From a checkpoint of a small image classifier.
Training: batches of 256, held-out accuracy 100%.
Data: trained on analogue clock faces, 195000 training examples, 21.9 epochs.
Rows from block 6 of a small image classifier, named by matrix and row number. Rows with one number belong to one channel. Each number is 50 + 10 x the weight over its row's rms, rounded and kept within 0 to 99. All counts start at 0.
After each channel's rows are labels from the 100 images, of 14848, where the channel reaches its highest value: "responds to" is what is common among them. Only what is clearly more common there than usual is listed. The data: analogue clock faces.
# convs0: first 3x3 conv (model.blocks.6.convs.0.weight, 112x112x3x3, each kernel summed), inputs 0-111
# convs1: second 3x3 conv (model.blocks.6.convs.1.weight, 112x112x3x3, transposed, each kernel summed), outputs 0-111

convs0.100:52 34 50 61 36 60 33 65 54 37 34 35 49 49 38 55 41 36 52 52 61 49 39 43 45 53 41 45 40 52 38 56 43 57 54 37 41 50 40 55 57 38 55 66 52 43 50 54 41 36 61 22 56 64 53 46 46 45 55 31 29 26 60 54 57 65 52 67 33 53 39 53 57 51 37 60 31 49 51 48 48 42 34 32 53 51 34 33 41 46 38 56 48 37 48 42 47 55 44 57 31 46 51 51 54 51 50 44 58 50 53 42
convs1.100:51 42 50 37 42 52 53 41 56 42 41 44 55 65 41 53 58 56 43 66 67 46 50 43 41 48 40 50 59 42 45 55 53 64 66 55 40 47 28 46 50 60 58 51 41 35 45 47 49 50 70 68 46 39 55 37 46 53 37 73 42 26 60 60 70 55 41 41 49 53 51 44 45 48 48 49 55 43 54 43 65 44 35 71 57 51 48 36 44 31 64 51 72 61 48 60 45 47 50 43 52 66 51 42 50 44 77 44 54 57 45 68
responds to: minute hand past 5; minutes: 25 to 29; minute hand past 6; minutes: 30 to 34

convs0.104:43 52 47 42 50 47 48 45 37 50 54 51 27 49 43 63 51 49 40 53 28 51 56 37 42 61 56 45 42 55 65 50 55 48 52 49 51 42 55 39 52 40 29 43 45 45 32 50 58 35 29 62 42 31 37 55 48 38 34 53 44 48 57 57 52 45 56 47 32 53 45 53 59 47 51 31 30 44 57 67 34 61 52 59 42 30 37 43 54 54 44 46 46 61 55 57 68 65 42 55 46 47 51 44 24 27 43 32 54 57 52 42
convs1.104:38 31 46 46 64 70 58 44 47 57 49 47 55 63 56 42 53 40 54 32 56 62 49 58 42 57 49 54 39 52 45 58 61 55 56 41 46 33 49 66 31 55 63 46 50 39 39 43 64 57 65 60 41 53 54 54 59 44 59 51 60 51 42 35 50 59 40 59 74 59 46 58 41 59 44 53 59 20 34 32 47 57 59 37 63 52 49 43 59 53 45 42 31 52 63 55 37 59 63 35 46 50 55 54 67 65 44 54 46 37 52 38
responds to: minute hand past 5; minutes: 25 to 29; hour 11

convs0.42:28 55 48 50 39 50 49 52 63 44 32 39 52 55 53 53 18 56 47 52 45 60 31 46 55 53 45 48 53 34 57 39 60 43 54 66 49 27 54 43 40 54 39 40 52 42 53 52 42 33 30 60 41 58 58 45 48 50 48 50 63 54 62 50 44 25 49 51 20 45 50 65 45 47 42 48 38 43 46 73 56 52 33 43 46 54 47 51 51 53 51 48 50 41 50 46 71 47 61 66 44 54 36 50 49 27 48 61 55 50 47 47
convs1.42:49 51 57 32 62 69 42 59 54 51 47 47 49 55 32 42 46 53 42 34 53 39 54 49 41 51 49 57 52 45 46 62 64 51 67 23 44 37 55 49 49 66 52 48 50 56 46 45 57 60 65 60 48 41 53 35 47 39 58 44 54 44 33 57 66 49 60 62 53 44 39 60 55 62 49 48 53 47 66 32 45 65 79 56 46 57 56 57 49 66 47 42 26 62 58 50 44 52 56 62 48 34 55 36 30 54 66 37 42 50 59 47
responds to: minute hand past 11; minutes: 55 to 59; hour 9

convs0.12:37 22 47 43 47 29 41 51 42 41 50 51 50 55 42 48 66 43 47 56 57 25 48 52 48 44 70 52 44 55 59 55 59 48 39 57 37 36 58 57 54 36 48 57 54 56 53 39 50 47 46 49 45 44 28 45 37 58 33 54 53 43 61 42 48 72 46 48 30 37 50 60 37 59 40 51 42 12 54 61 33 36 56 46 56 46 41 51 37 52 52 48 46 42 52 50 69 46 60 46 49 49 49 40 54 31 45 49 49 49 59 52
convs1.12:55 42 41 57 65 33 56 54 43 48 44 42 48 61 29 38 40 47 58 47 53 35 53 58 59 48 46 31 50 51 42 39 49 52 42 55 53 55 46 61 30 37 52 71 55 42 47 47 41 45 43 68 54 47 54 50 47 44 68 41 57 34 44 36 48 68 45 69 24 66 48 55 49 57 54 45 57 68 31 50 57 37 41 50 52 41 48 49 82 56 37 59 38 61 45 50 49 56 50 46 49 59 52 50 49 36 48 46 51 48 30 38
responds to: minute hand past 9; minutes: 45 to 49

convs0.86:29 47 58 42 41 50 53 45 41 64 54 45 49 54 33 55 25 52 53 51 49 32 37 29 43 58 45 62 36 48 59 57 53 40 54 43 56 12 57 43 51 57 46 61 31 45 51 50 42 55 47 39 41 40 40 48 44 49 48 51 44 60 54 44 50 46 53 51 40 27 52 52 38 38 64 29 52 39 55 49 43 49 62 49 36 43 48 57 35 46 49 60 43 47 47 56 60 31 43 57 56 46 54 35 36 29 54 30 59 47 44 49
convs1.86:43 34 48 50 73 58 46 40 44 57 46 61 56 67 24 52 24 34 41 65 47 40 55 56 48 51 45 52 43 51 61 70 63 50 50 43 49 30 50 54 34 51 48 63 49 61 47 36 57 54 44 48 50 44 53 42 52 41 51 59 48 69 47 33 36 69 53 50 58 71 44 57 50 64 48 65 53 49 45 46 51 56 54 50 54 49 59 42 67 47 58 51 47 44 50 31 61 65 41 45 50 48 54 45 42 81 44 41 41 38 54 52
responds to: minute hand past 6; minutes: 30 to 34

convs0.18:37 66 63 54 66 55 36 49 43 38 49 44 53 56 63 49 79 45 63 42 47 77 53 53 59 58 47 57 41 53 46 61 42 49 56 42 36 62 46 61 43 47 52 41 63 55 42 37 30 28 59 40 46 42 36 44 42 50 65 55 50 48 58 34 42 74 36 49 39 54 37 53 48 46 47 57 33 37 48 44 50 43 47 43 49 44 61 52 69 59 46 51 44 62 44 41 64 41 52 48 39 50 36 47 49 51 34 63 43 45 34 38
convs1.18:51 46 50 48 43 45 49 51 53 61 55 43 68 66 48 53 40 48 52 60 48 36 44 45 40 67 51 52 45 47 62 56 71 50 49 36 44 39 44 52 44 50 52 60 44 54 50 38 51 65 65 51 64 39 69 47 59 55 75 48 59 44 39 48 51 58 42 59 53 60 42 54 55 57 53 48 41 39 43 49 40 49 24 49 48 59 54 47 49 47 59 45 31 41 43 58 69 59 46 63 48 66 48 48 78 62 74 37 42 75 60 30
responds to: minute hand past 5; minutes: 25 to 29